{
  "encoder_arch": "efficientnet",
  "model": "image captioner",
  "dataset": "views of escape-time and Newton fractals",
  "train_examples": 145000,
  "image_size": 64,
  "crop_scale_min": 1,
  "horizontal_flip": true,
  "tokenizer": "word",
  "vocab_size": 29,
  "encoder_norm": "batchnorm",
  "encoder_activation": "relu",
  "encoder_channel_attention": "se",
  "encoder_drop_path": 0.1,
  "encoder_depths": [2, 3, 3],
  "encoder_kernel_size": 5,
  "encoder_stem": "deep",
  "encoder_expansion": 6,
  "encoder_widths": [32, 64, 128],
  "fusion": "cross_attention",
  "decoder_width": 192,
  "decoder_layers": 7,
  "decoder_norm": "layernorm",
  "decoder_norm_position": "pre",
  "decoder_activation": "gelu",
  "decoder_mlp_ratio": 2,
  "decoder_head_dim": 16,
  "decoder_fused_qkv": false,
  "decoder_bias": "all",
  "decoder_qk_norm": true,
  "decoder_parallel_block": false,
  "decoder_inner_norm": false,
  "decoder_positions": "rope",
  "decoder_cross_attention_every": 2,
  "decoder_tie_embeddings": true,
  "init": "torch_default",
  "residual_init": "none",
  "optimizer": "muon",
  "muon_scale": "match_rms_adamw",
  "learning_rate": 0.0017,
  "momentum": 0.85,
  "nesterov": true,
  "orthogonalizer": "newton_schulz_5",
  "adamw_lr_other_params": 0.0023,
  "max_grad_norm": 0.5,
  "max_steps": 9400,
  "batch_size": 128,
  "epochs": 8.3,
  "lr_schedule": "cosine",
  "final_lr_fraction": 0.1,
  "warmup_steps": 1880,
  "weight_decay": 0.1,
  "adamw_weight_decay_other_params": 0.05
}
Rows from block 3 of the text decoder, named by matrix and row number. Rows with one number belong to one attention dimension. Each number is 128 + 24 x the weight over the matrix's rms, rounded and kept within 0 to 255. All counts start at 0.
# v: attention value (decoder.blocks.3.attn.v.weight, 192x192), inputs 96-191
# proj: attention output (decoder.blocks.3.attn.proj.weight, 192x192, transposed), outputs 96-191
v.62 [126 117 131 110 119 133 129 150 132 114 169  98 114 147 134 112  66 156  80 100 137 101 124 129 127 129 132 141 141 171 165 113 121 139 144 125 169 120 113 134 122 128 108 124 179 108 115 154 129 106 171 116 107 118 107  93 108 101 116 111 130 135  97 153 181 104  85 150  85 147 100 102 113 125 126 158 113 134  90 155  94 110 132 100 129 129 118 139 145 148 152 130 134 108 136 126]
v.63 [109  93 151 158 151 147  57 114 158 109 131 133 143 144 135 153 183 137 127  83 155 132 165  84 109 138 170 157 126 117 163 130 129 128 138 135 124 195 134 121 180 127 122  97 171 132  65 142 116  90  86 120 146  68 161 138  84 142 109 110 102 101 152 160 130 127 132 104  90 128 105 147 153 125 119 163  78 152 143 156 116 129 119 114 138 138 113 126 116 119 143 140 119 188 134 119]
v.64 [ 83 100 158 135 131  76  79 134  91 126 105 132 107 157 141 131 127 179  94 124 142 119 177 130 159  75 143 135 126  83  99 144 158 118  87 124 134 115 130 129 168 168 109  75 129 133  98 127 149  93 153 109 135  72 142 101 135  83 115 141  80  97 137 129 134  94 154  70 150 130 113  81  88 162 138  99  96 114 162 196 155 149 102 128 157 140 134 136  92 127 123 141 119 111 139 107]
v.65 [153 127 123 115 109 122 139 133 132 152 103 138 139 156 122 143 141 119 123 108 116 103 149 121 132 144 153 123 118 118  92 173 142 165 127 116 128 151  87 152 136 146 108 131 137 148  98  95 125 136  89 187 135  88 113 162 122 141 114  77 121 127 108 161 149 130 137 123 126 137 115 145 128 102 136 164 120 133 141 138 148 146 116 157 120 131  96 128 152  74 127 132 166 143 126 122]
v.66 [150 112 176 137 123 127 141 139 123 172 124 138 115 153 103 135 106 150 118 148 139 109 140 146  95 140 140 149 126 145 108 147 151 110 125 129 124 106 178 133 143 123 126 107 147 111 118 187 140 144 125  84  96 168 179 167 108 144 127 101  91 154  99 132 135  81 132 148 169 139 142 140  89 115 134 141 144 143 150 143 123 138 138 111 145  91 114 154  58  91 147 129 136  97 135 133]
v.67 [ 65 128 124 142 123 118 122 125 133 143 144 128 168 151 100  74 138 126 125 116 130 138 159 155 126 130 123 101  70  53 103 131 157 114  80 135 111 100 170 135  96 140 120 140 116 102 108 152 118 148 120 106 120  83 122 138 113 190  95 130 108 148 111 140 120 145 149 149 182 143 171 138 151 143 110 141 134 175 105 160 139  98 114  51 132 149 106 130 121  93 156 128 143 118 105 126]
v.68 [154 133 108 172 110 152 139 146 139 133 117 179 172 139  65 131 115 116 168 124 135 118  80 122  99 142 125 139 157 164 146 136  99 139 156 120 146 140 109 103 117  85 136 158  96 113 157 129 101 168 104  94 167 144  89  82 125 148 166 185 107 114 155 169 145 130  93 136 117 116 141 171 101 121  86 162 193  90  81 115  96 126 171 160 105 137 142 118 152 154 164 145 106 195 149 119]
v.69 [128 116 133 145 157 155  96  99 134 149 150 147 139 129 175 113 157 125  89  82 116 151 148  99 167 110 136 176 107 133 139 110 124 142 152 118 126  85 129 137 110  98  98 154 138  94 166 137 145 104  81 147 121 109 123 125 120  96 134 115 156 123 135 122 120  99 111 153  91 142 115 101 156 122  99 120  92 104  96 132 104 107 148 136 174 134 116 135 169 110 156 127 102 127 150 158]
v.70 [140 127 157 125  96 176 121 112 123 142  80 138 138 112 133 108  88 153 152 124 128 106 102  73 120 132 141 183 106 125 170  89 122 145 171 143 158 122 127 147 144 104 142 117 170 113 161  97 150 113 108 158 126 126 119  95 110 118 149 142  68 142 119 135 151 138 129 150 134 125 133 159 111  89 103 154 151 127 140 111 131 111 144 120 126 156 138  67 159 119 142 118 121 113 104 141]
v.71 [118 115  72 173 137 153 178 144 138 142 151  99 173 114  76  98 130  91 155  99  96 132 110 164  98 158 115 107 153 116 123 133  87 163 101 118 152 101 113 142 131 130 143 142 109 140 139 153 114 145 124 125 157 169 151  94  83 149 150 150 166 128 116 116 115 149 112 119 139 136  93 164 125 125 101 147 137 132 126 115 179 105 130 127  82 125 113 113 125 159 141 120 128 112 133 159]
v.72 [ 87 142 111 129 145 156 118 131 111 148  86 123 115 145 152 129 122 152 120 106 147 119 167 127 132 137 168 124 121 157  83 150 141 131 135 108 101 104 144  95 139 125 126 117  84 138 119 107 107  98 143  64 105 123 129 138 139 147 142 119 144 109 130 160 155 145 134  99  94 145 112 108 126 130 172 106 105 124 176 148 103 128 110  97 131 116 133  90 141 138  98 149 100 134 114 114]
v.73 [202 112 149 120 106 118 132 129  94 115 125 141 124 101 108 147 114  88 140 109 106 121 104 144 140 138 146 110 123 148 131 143 110 119 122 132 126 142 153 145  54 134 120  95 123 138 138 103 132 117 163 122 139 163 137  95 142  96 156 179  64 130 121  83 167 123 137  92 152 133 101 138 124 145 166 119 133 129 139 101 117 136 115 104 131  94 162 119 119 102 164 182 115 109 155 139]
v.74 [143 102 114 129 115 125 150 132 175 146 138 193 146 142  79 148 108 123 159 155 100 129  72  98 105 139 121 100 174 156 121 119  71 142 110 110 168 105 101 143  59  69 106 143 127 117 181 102 103 136 146 113 132 149  68 108 136 103 157 144 132 102 133 157 169 113  86 118 117 120 112 159 117 125  81 171 144 150 110  53 121 139 159 140 127 148 135 120 169 110 111 112 119 188 134  82]
v.75 [137 141 148  90  98 113 130  59 131 117 100 122 138 113 128 155 124 152 149 154 149 147 161 140 121  74  91 130 101 112 149 148 126 128 105 146 132 173 162 109 103 142 178 116 154 144 126 108  65 141 158 133 121 147 120 124 118 169 115 118  78 116 146 130 124 136 125 143 119 154 185 127 109 174 149 135 140 114 183 117 132 117 134 116 150 151 157 129 147 117 127 137 113 123  88 130]
v.76 [139 168  87 131 136 136 146 118 121 142 115 133 155  96 149 161  95  71 147 110  93 139  90 164 119 139 128 146 192 111  59 118 118  94 127 111 172  77 131 138 132  92 118 170 101 124 140 114 153 150 153 112 134 142 153 103 124 128 126 163 102 127 118  93 105 121 120 164 123 147  71 149 135 122 151 132 133 172  85  96 123 109 140 113 185 113 169 162  96 159 123  63 126  99 141 127]
v.77 [133  95  87 150 112 139 136  96 140 116 178 170 146  79 109 148 100 104 150 172 164 109  86 123  93 124 119 140 146 149 155 120  62  95 131 122 132  68 132 183  86 118 169 150 131 110 193 134  78 199 142  98 119 185 109 144 171 150 126 147 151 154 114 135 121 172 103 177 106 101 142 136 116  97 100 100 185 121  96  56 144 112 180 133 151 121 182 122 127 137 132 114  75 160 115 131]
v.78 [161 139 107 146 146 101 131  98 118 118 159 133 144 100  96 172 100  72 115  96  85 131  97 137 122 166 139 111 137 122 147 163 132 122 115 170 148 134 120 148 113 139 160 118  81 129 142 135 100 196 148 127 108 131 103 119  95 118 143 163 118 146 106  85 144 173 114 156 136 202  69 138  74 170 196  84 123 134  97  99 143 158 118 108 143 110 105 147 131 125 145 120  98 142  86 148]
v.79 [106 178 103 165 119 116  83 103 142 107 124 123 134 130 134 113 114 171 131 111 144 150 135 100 135 100 127 111 147 126 153 172 139  84 113 133 140 102 145 129 152 160 138 151 120 110 125 137 153 104 146 120 124 102 152 127 120 111  88 138  96 139 159 151 119 151 127 150 120 166 118 131  76 142 120 108 127 119 138 115 139 133 111 136 101 127 116 162  82 163 155  99 150  98 101 149]
v.80 [139  94 182 138  97 125 125 161 158 126 123 129 111  81 119 156 113 132 111 182 170 129 130 114 117  89 103 153 118 127  78 128 112 141 123 124  92 153 132 144 125 139 179 120 140 136 119 128 112 122 119 141 137 132 112 113  89 166 162 137 104 118 148 137 131 141 100 175 153 118 112 119 144 130 125 122 152  92 110 126 137 140 136 135  94 123 167 140 145 136 121 152 141  95 105 126]
v.81 [164 159 161 128 124 137 148 112 144 110 125 107  81 160 120  53  93 114 117 125 159 113 125  96 130 112 175 105 116 112 112 140 131 192 149 157 112 136 128 116  89  87 133 103 153 155 110 124 117 147  91  82 120 102 154 166 134 145 137 118 163  96  85 134 107 147 146 135 131 142 160 105 154 130 136 132 128 139  99 173  65 148 120 133 119 115 173 115 144 152 120 127 143 106 164 115]
v.82 [191 147 143  84 125 140 113 103 161 127 142 145 129 128 102 130 152 165 134 170 131  97 115 112 146 105 178 126 129 118 127 160 167 149 121 155 118 145  99 120 103 135 140 134 121 140 110 125 161 120 100 147 112 124 114 175 115 141 126 140 144 137 124 155 135 117 121 164 117 128 178 150 118 135 124 147 144 142 102  98 110 143 129 151 105 113 140 139 152 138 102 123 124 106  80  95]
v.83 [135 179  94 125 119 109 111 143  89 132 106 157 116  99 165 131 109  99 140  96 121 100 137 121 150 179 106  79 176 180 187 163 128 127 118 130 136 134 116 152 104 159 107 119 163 124 140 138 118 171 119 172 150 109 131 102 150  88 138 110 134 137 150 138 148 113 124 126  75  72 104 130 156 117 120 168 139 105 129 103 175  97 123 104 109 136 127 143 100 148 132  98 121 101 113 118]
v.84 [139 118  98  67 140 106 141 191 119 112 118 115 125 134 130  98 115 131 122  92 113 103 143 180 115 160 105 175 149 113 120 126 122 126 142 107 107 148 126 106 158 130 106 152  84 135 170 122 168 101 104 137 150 142  73 107 139  91 112 140 144 147 131 111 130 105 129 139  95  89 134 139 132 126 146  92 156 141 118 129 168 139 155 132 110 149 102 134 142 144 101 131 146 112 101 120]
v.85 [125 108 153  75 133 150 123 135 135 179 155 114 137 129 122 147 130 153 147 145  96 134 145 124  97  93 125  84 127 125 125 159  65 170  90 151  67 132 129 150 124 126 156  94 144 113 146 124 142 102  94 104 108 140 132 133 120 121 114 133 141 113 103 121 170  98  64 135 109 112  98 130  95 170  93 106 167 148  80 165 172 132 112 125 139 163 108 139 152 114 150 146 172 154 124 177]
v.86 [152 154 110 105  97 146 143 151 132 117 174 105 140 131 116 156 102 100 135 159 170  90 121 177 183 143 141 152 161 169 152 104 128 136 156 129 160  96 100 149 135 161 123 152 157 146 138 147 108 159 163 144 175 159 150 139 138 124 154 100 145 135 159 117 113 133 130 140 115 147 121 105 140 133 109 137 150  86  92 137 122 136 184 157 139 108 153 108  91 138  85 124 111 112 130  80]
v.87 [108 165 147 129 158 140 151 150 148 132  65  98 100 123 129 128 117 118 124 161 103 133 107 144 106 145 138  80 129 105  94 183 163 128 128 126 123 132 104  89 173 126 145 156 146 108 130  78 138 131 133 131 142 107 125 143 115 133  96 137 140 148 140 128 100 139 121 125 111 145 145 160 130 133 112  96 144 153 134 124 138 136 121  87 108 181 107 170 113 155 132 123 138 120 108 132]
v.88 [148 112 123 145  74 146  94 158 126  94 111 137  98 112 125 144 125 113 105  95 127 120 163 134 123  86 122 144 136 134 135 108 111 107 120 139 108 138 111 154 118 135 109 100 187 121 133 129 113 167 147 131 163 155 114 130 125 136 151 164 133 125 101 159 168 147 111 140 125 111 109 104 142 120 109 115 131  75 142 135 144 121 116 136  88 152 156  76 144 111 109 157 105 159 137 137]
v.89 [102 122 110 118 127 113 167  83 155 160 129 137 122 119 145  91 135 123 122  70 127 125 101 134 110 153 109 140 103  77 147 170 138 129 139 159 102 150 106 168 112 148 138 107 162 129 175 123  98 105 145 142 121  65 108 111 136 190  89 116  87 146 142 118 144 112 175 143 125  73  95  98 123  73 126 123 107 162 129  92 173 105 125 111 114 120  86 128 148 101 137  89 112 128  98 125]
v.90 [129 120 149 109 137  99 149 147 143 124 132  86 126 116 111  95 116 132 138 127 107 107 130  87 108 160 157 144 103 116  81  81 149 176 138 151 131  99 133 107 151  96 126  64 144 157 106 120 148 129  88 131 132 140 137 132 140 174 116 106 130  79  98 154 124  99  81 140 118 127 120 111 135 125 169 111 122 137 125 162  95 128 132 172 130 168 159 136 145 102 123 136 139 140 140 162]
v.91 [131 179  91 146 174 125 134 147  90 140  51 102 134 115 112 127  85 108 117 122 121 114 134 104 138 176 143 121 125 136 130 106 120 111 125 125 173 148 144  99 184 158 128 144  76  86 110  96 112 128 115 141  90 114 103 168 113  98 114 120 104 164 138 134 118 102 147 112 107 124 136 141 138 130 155 129 139 152 145 134 109 102  68 113 113 129 128 102 138 132 183 117  93 146 143 136]
v.92 [ 99 131  67 110 126 155 124 127 128 137 166  76 100 102 135  87 118 110 153  82 123 152 141 138 114 152 113 148 137 121 131 115 173 144 200 133 151 129 168 110 166  99 108 153 154  90 145 162 113 169 125 138 129 103 126 131 113 145 136  91 153 144 138  66 107 121 120 130  92 146 124 138 176  98 141 138 172 110 115 115 147 133 117 155 128 174  99 171 164 134 164 112  80 111 170  94]
v.93 [133 132 128 110 130 110 143 162 126 164 103 115 134 132 172 176 113  72 137  99 163 125 108 129 101 119 116 117 181 135 202  85 129 208 129 122 138 145 125 120  73 137 136 144 150 102 103 146 129 103 100 153 137  88 162 146 121  87 138 125 112 130 127  80 181  83 147 130  89 124 125 131 158 101 136 116 143 127 149 122 154 137 118 115 132 126  61 146 123 116 193 145 140 110  93 132]
v.94 [ 95 138  95 135 127 132 108  91 121 136 120 136 130 112 125 148 157 116 140  95 114 119 179 119 109 124 105 132 132 141 111 123  87 134  69  99 147 154 171 125 120 135 156 125 141 103 149  95 101 136  96 168 106 105 128 118  83 129 106 142 154 147 146 142 152 146 127 131 125 109 133 131 150 126 169 151 132 110  93 145 151 114  91 149 161 143 132 116 111  96  84 151 144 136 114 126]
v.95 [142 114 110 132 121 125  99 135 119 141 127 147 139  95 126 134 118 153  90 135 130 165 115 166  98 115 112 126  98  90  94  60 103 142 135 134 117 119 127 147 149 115 130 127 149 109 115 171  82 124 127  92  75  98 135 148 130 172 131 119  83 121 115 119 141 110 125 158  93 139  89 121 115 124 163 106 145 107 127 160 112 113 144 135 131 160 134 117 122  64 174 119 133 154 167 195]
proj.62 [115 122 109 116 148 111  99 151 129 111 116 161 160 145 137 144 141  91 167 160 112 161 150 112 144 165 129 150 125  93 105 141 140  85 127 160  98 146 141 128 125 122 146 129  97 164 114  95 154 160  84 105 148 124 126 142 139 145 146 162 118 140 143  98 144 113 141 132 169 137 149 139 111 130  94 115 138 161 158 113 146 151 134 135 134  89 118 120 122  73 116 129 130 138 139 121]
proj.63 [164 114 142  95 104 129 172 141 103 158 138 140 110  93  95 122 113 109 117 161  89 123 105 159 148 126 130 111 140 135  69 132 121  96  91 101 146  86 171 128  72 135 131 161 127 176 175 135 122 160 108 125 107 178  99 175 158 123 149 178 124 173 124 122 131  74  92  99 158 148 148 121  97 133 123  81 126 135 159 128 165 150 112 150  98 139 105 151  88 119 146 152 165  69 110 128]
proj.64 [169 129 160 106 143 151 119 114 129 122 146 133  75 128 109 138 137  77 117 114 149 174 124 162  98 139 115 143  97 138 119 106 107 189 151 123 124 148 144 123  88 108 167 187 112 110 148 123  94 138 106 118 113 188 141 160 146 166 139 105 161 148 149 145 123 149  70 160  87 155 138 168 144 117 156 155 112 144 110  94 111 168  84 146 156 141 156 102 136 130 122 150 163  94 120 163]
proj.65 [125 145 123 139 117 127 122 138 121 107 158 121 124 123 150 118 152 124 129 137 115 141  96 133 139 138 106 117 136 141 182  92 129  92 139 153 140 124 134  97 112 113 150 120 101  89 126 167 142 131 140  86 135 121 151  75  94 138 149 162 132 143 140 100 141 118 128 175 135 122 166 128 105 122 113 105 140 121 117 128 138  80 131 119 149 136 161 163 113 173  81  95  99  95 136 141]
proj.66 [125 131 121 127 126 157  99 129 140 112 164 101 141 105 149 155 139  66 132 107 116 163  78 136 148 124 142  80 126 120 148 124  95 109 164 120 153 121 127 135 128 118 143 147 147 134 137 153 113 157 131 153 166 129 109 111 168 152 148 170 103 108 134 121 119 169 128 150 147 121 147 156 138 141 113 123 113 149 117 118 188 121 114 185 135 212 130  78 161 165 119 181 148 101 137 123]
proj.67 [172 132 158 107 127 154 156 128 128 112 107 125 112 105 134 168 148 140 124 147 121 120 115 115 112 125 144 123 157 219 148 132  97 139 161 137 116 112  86 135 134 104 131 141 126 145 136 140 145 102 136 167 167 161 141 149 168 115 147 113 128 122 125 108 121 102 127 134 142 124  90 135 107 143 124 154 111  96 152 112 130 137 133 214 121 138 174 119 119 168 115 164 150 102 133 123]
proj.68 [143 173  96 140 105  87 164 129 146 113 120 119 143 105 195  92 118 175 119 142 133 138 155  97 146 143 113 110 147  81 107 143 173 101 143 166 131 136 137 149 148 114  49  67 164 178 133 174 162 116 166 154  64  81 108 164  93  90 112 119 160 121  77  95 122  95 191 167 137 110 122  89 170 104 121 124 104 144 172 142 131  86 114  81 121  57  83 166 120 106 140 119 112 182 116 113]
proj.69 [143 123 138 125 103 111 147 131 127 142  92 126  86 132  97 119 100 131 135 149 124 109 137 171  88 158 134 100 123  99  77 119 157 141 122 121 110 168 141 151 134 160 170 132 130 155  88 116 149 131 153 118 124 131 145 135 121 125 105 137 104 154 149 135 154 125 134  83 163 126 144 148  96 112 148 101 111 138 133 128 129 128 101 120 142 108 130 122  95 134 107 108 165 116 116 102]
proj.70 [145 145 108 168 141 108 145 157 117 135 149 134 135  83 127 139 155 121 134 123 114 120 150 178 115 130 116 131 142 136  86 113 126 138 123 138 110 181 126 121 121 138  92 161  86 171  90 155 146 157 134 121 137 146  97 151  91 100 127 105 179 140 106 111 115  98 151  99 135 128 148 110 148 145 106 128  99 129 135 130 108 123 136 119 127  66 139 164 104 119 109 143 152 183 118 104]
proj.71 [182 173 154 140 104 127 142 128 131  97 108 166 109 112 156 110 117 152 115 149 129 127  94  83 167 120 116 117 141 130 161 112 176  63 112 141 126 114 122 136 154 114 117  95 141 126 127 126 130 115 143 159 111 112  97 167 125 102  89 111  92 109 121  92 120 138 148 146 126  89  86  98 145 104 164 146 115 113 127 142 102 107 146 125 130  81 133  90 133 105 100 115  75 177 111 105]
proj.72 [139 104 159 131 138  82 101 101 129  94 158 129 119 139 131 106 145 102 114 142 159 125 108 117 135 115 110 150 134  77 171  79 123 118 151 122 118 100 103 125 137 138 133 133 158 106 130 114 124 133 147 193 165 151 140 102 157 114 105 132 138 120 146 113 104 113  96 133 100 112 155 129 139 109  98 156 148 127  90 109 147 131 114 142 120 136 105 145 136 115 187 115 150 122 129 158]
proj.73 [ 88 123 126 119 128 151 140 160 133  91 119 118 154 130 156 106 148 109 128 178 121 157 129 121 124 126 131 136 131 112 153 121 140 172 131 110 147 127 110 129 206  95 108 120 133 109 137 136  95 144 135 120 110 112  81 213 116 147 124  61 163 127 102 147  78 153 114 166 106 133 126 128 140 119 148 148 118 120 120 138 144 116 109 155 105 104 141 105 138 164 110 120  86 145 121 149]
proj.74 [120 174  89 141 117  89 107 144  92  77 115 134 149 103 199 122 103 120 117 122 150 116 176 118 164 124 127 155 127  86 126 140 176  88 164 158  78 151 141 102 175 129 108  93 154 134 116 168 147 152 127 148 119  82 119 111  72 109 143 143 113 152 104  94 109 107 185 163 144 104 120  85 112 115 116 107 134 109 136 190 142  83 130 122 108  74 115 163 103 141 139 119  89 145 122 168]
proj.75 [ 83 106 133 131 184  84 123 168 136 136 163 144 124 133 146  99 133 119 129 109 147 135 105 144 147 166 151 120 129 143 113 169 123 151  80  65 116  89 111 117 124 104  95 125 104  95 139 141 100 119 119 110 107 122 123 140 140 130 153 111 182 136 118 158 122 134 126 133 116 112  97 138 134  98 113 133 132 127 127 128 141 162  71 129  97 104 118 171 109 171 117 142 156 139 175 147]
proj.76 [168 139 127 110  90 164 129 163 143 118 100  81  89 132 134 137 155 156 112 151 121 115 149  86 117 122 136 116  96 173 140 115 147 137 137 160 105 168  97 145 143 141 117  75 144 159 145  84 127  77 119 138 107 117 108 133 126 139 121 101 149 144 131 134 137 137 159 138 115  99 133 123 172 159 116 107 108  84 145 135 131 134 153 107  72 146  99 139 177  93 137 135 135 139 113 128]
proj.77 [ 96 160  98 121 150 127 126 146 123 122 121  97 149 158 174 101 146 132 137 126 146 107 178 124 144 145 165 116 155 152 104 176 166  91 112 161  79 132  99 105 122 154  86 112 137 165 135 101 129  84 157 170 124  87 105  80 116 101 132 126 150  75 109 119 131 100 166 105 113 146  98 147 153 167 108 130 107  90 146 160 107 132 133  93  66 141  48 168 146 133 155 162 132 132 145 105]
proj.78 [139 110 136 109 104 135 165 184 128 111 121 129 109 135 156  78 164 138 160 168 137 154 106  85 141 105 173 137 139 116 136 103 174 149 136 118 139 120  78 108 129  92  94 110 163 101 130 135 141 113 144 169 155 134 136 130 111 168 135 115 148 115 132 121 135 134 145 151 118 109 195 142 146  62 100 168 117 119 122 164 144  70 139 148 100 123 160 123 132  87  63 107 125 134 141 110]
proj.79 [166 107 147 111 153 120 120 115 103 154 114 134  93 119 124 158 141 111 107 151 142 119 161 145 119 156 128 139  95 135 113 110  97 105 121 110 107 138 131 136 108  96 138 117  97 129 100 119 105 103 109 116 137 145 133 131 168 157 137 156 145  84  72 127 108 104 105 107  98 113 120 145 178 127 118 169 128 130 149 159 112 140 115 126 174 124 126 118 172 118 126 147 145 117 146 108]
proj.80 [ 80 125 100 128 160 140  88 101 109 123 142 162 184 157 115 101 165 160 145 105 114 149 119 145 146 139 143 105 135 140 133 102 154 105 119 134 149 119 154  83 101  95 119 107 165 122 107 124 153 127 163 151 120 123 115 118 121  95 129  72 144  86  96 138 120 110 166  60 124 140 166 108 135 142 143  88  81 143 134 110 103  88 124 165 132 116  88 113 101 130 124 112 131 172 160 130]
proj.81 [113  92  90  90 105 137  91 120 137 150 146 129 163 111 127 172 169 134 136  89  80 157 132 144 128 122  85 160 120 134 153 110 134  82 147 101 125 143 116 126 181 151  95 128  99 105 141 134 135  82 162 126 149 145 116 113 123 104 131 136 110 144 141 127 142 106 103 147 137 132 118 150 113 116 110 151 118 122 163 109 175 136 146 134 139 140 122 128 145 100 148 116 125 122  76 135]
proj.82 [132 107  74 118 123  80 133 121 107 129 122 117 139 132 163 122 112 111 105 118 144 122 111 127 107 165  78 124 123 139 135  86 111 118 135  86 134  95 144  98 107 124 108 121 154 115 111  98 113 116 175 110 135  95 149 108 152 108 137 133 105 109 121 131 139  91 137 142 175 140 127 113 162 127 121 115 110 135 160 130 145 157 135  94 154 163 128 184 122 118 195 131 162 141 158 160]
proj.83 [109 107 124 106 123 152 163 107 166 126 139  82 134 110 100 124 145  92  81 172 129 149 118 134 151  96 118 191 109  81 109 108 128 149 143 138 142 130 123 143 124 109 116 151  82 112 122 130 113  89 128  87  95 137 147 163 100 139 116 156 129 176 112  98 144 162 120 160 136 181 144 160 110 150 118 123 139 157 117 140  86 143 132 110 159 108 150 116 173 127 119 122 129 122 134 123]
proj.84 [141 164 115 170 139 151 115  99 115 155 113 105 102 136 161 174 118 137 162 118 131 122 125 104 136  85 107 104 131 130 127 132 108 119 129 134 153 127 120 117 123 125 145 124 154 132 109 101 110 123 145 118 102 101 156 143 154 143 165 119 113 140  99 135 122 156 137 138 106 124  87 100 153 124 137 182 140 134 151  93  87 135 145 110 152 105 145 149 133 119 158 131 129 161 149 113]
proj.85 [150 176 130 162 134  88  92 174 117  88 105  95 142 148 138  96  99 123 144 133 190 159 136 137 149 150 156 158 112  90 135  88 175 125 117 135 163 135 142  76 160 122 117 140 123 157 151 142 130 140 150 143 165 130  62 143 173 134 155 102  91  95 143  76  82 164 238  95 124  99 121 101 124 135 162 174 113 151 202 103  75 103 156 151  75  94 136 106 122 169  62 122 104 177 164  82]
proj.86 [ 91 110 118 111 155 132 149  86 149 125 122 141 158 136 131 121 177 145 127 103  94 133 132 118  98  99 100 153 137 171 112 149 147 128 103 107 121 182 120 105 114  64 134 115 111 143  84 116 113  77  72 154  92  97 113 105 112 138 117 113 126 170 114 149 167 160 122 112 135 155 146 158 151 118 143  92  97 130 158 107 157 108 105 112 139 118 141 117 171 113 154 157 106 159 105 162]
proj.87 [168 117 138 128 125 140  95 126 100 160 100 125 102 112 109 138 139 128 168  85 163 123 138 109 125  96 112 147 122 120 126  76  96 151 146 112 125 151 149 123 125 148 129  97  92 137 141 158 131  97 100 136 121 112 105 134 148  97 163 122 106 140 129 125  88 100 118 159 120  92 116 100 150 132 115 172 148 102 122 131 138 107 162 128 134 105 140 125  92 124 153 110 147 143 116  97]
proj.88 [ 99 119 130 100 175 117 143 113 128 117 175 125 165 137 146  88 136 126 117 164 117 150 127 125 127 143 152 100 125 148 111 142 148 139 144 122 159 123 128 113 125 117 133 156  92 157 114 125 127 110 150 118 121 128 140  99  92 135 124  72 150 110 126 106 117 153 173 103 132 134 145 129 111 153 158 100 129 139 124 128 118 150 108 138 125  99 123 142 140 134 129 119 133 115 141 122]
proj.89 [102 144 132 132  98 174  99 157 104 156  99 108 156 118 142 154 147 132 137 129 100 105 113 109 125  79 155 139 155 170  96 112 105 141 110 158 124 115 119 102 107 124 140 154 104 128  93 119 108 153 110 146 138 135 138 171 145 107 167 153 161 138  75 141 130 135 105 106 124 175 163 131 135 146 131 165 153 106 152 137 113 135 108 153 134 136 152 130 105 118 137 183 154 104 151  90]
proj.90 [151 115 117 151 133 165 108 119 110 158 117 152 144 131 112 163 128 142 133 107 152 142  99 137 138 127 108 132 132 115 151 125  87  96 115 108 138 141 126 144 112 145 126 153 103 103 134 123 148 166 174 135 124 123 105 138 110  95 127 134  99  97 127 111 119 138 136  78 143 165 110 130 137 132  85 146 149 128 123  91 169 121 140 101 121 112  88 141 110 134 148 121 114 139 106 130]
proj.91 [141  94 179 122 100 125 165 139 195 125 157 102 118 141 139 135 159 111 139 126 122  97 109 116 144 115 100 117 108 105 105 141 123 170 158 113 123 133 141 169  87 139 110 124 135 161 154 150 139 125 150  94 130 105 137  96 152 150 114 146 138 115 126 109  91 133 111 152 137 119 130 147 127  93  76 142 148 131  86 120 141 124 146  93 159 139 104 175  91  98 110 148 129  98  98 124]
proj.92 [115 128 190 155 137 127 127 125 110 135  95 155 105 142 117 190 168 136 138 120 127 103 114 102 132  92 108 124 157 124 104 143  83 117  74  79 156 123  64 144 114 151 149  83 100 170 133 126  83  99 107 122  79 139 156 143 137 133 146 148 110 140 153 189 143 133 101 122 138 145 122 155 108 122 107 132 132 119 140 122 131 111 133 108 122  92 153 103 115 108  94 163 170 113  84 168]
proj.93 [111 132 141 104 115 137  82 127 127 107 138 149 151 151  99  85 124 135 127 167 150 135 145 142 140 136 116 153  93  82 102 136 144 111 131 135 131 107 126 120 146 119 136 112 119 147 142 124 128 138 143 120  86 155  80 122 131 147 144 112 149 145 164 124 106 152  99 131 167 145 133 118  84 135  89 129 137 146 108 127  99  92 125 163 129 101 200 114 119 144  48 108 129 129 154 108]
proj.94 [131 115 149 124 157 118 161 184 171 127 143  87 114 129  99 109 109 154 116 193 132 137  73 124 145 123 149 116 107 124 138 130 156 145 112 133 113  93 102 135 111 137 122 125 116 163  99 158 131 129 125  77 136 148  97 133 175 118 122 114 109 141 130  98 127 115 159  95 121 128  90 129 103 149 132  92 158 134 153 139  70 149 154 135  87 134 127 150 121 174 127 108  97 145 170 122]
proj.95 [ 88 124 153 147 150 116  90 173 152  94 120 128 122 179 128 133 121 143 157 147 176 120 149  94 122 149 154  94 146 149 111 184 152 111 106 141 127 122 118  94 139 124 139 109 115 135 169  95 153 148 124 132 157 149 104 128 154 139 147  99 151  93 124 131  84 117 151  85 155 103 154 155 110 146 112 117 109 112 142 119 114 144 111 131  91 156  88 127 156 164  54 156 102 122 158 104]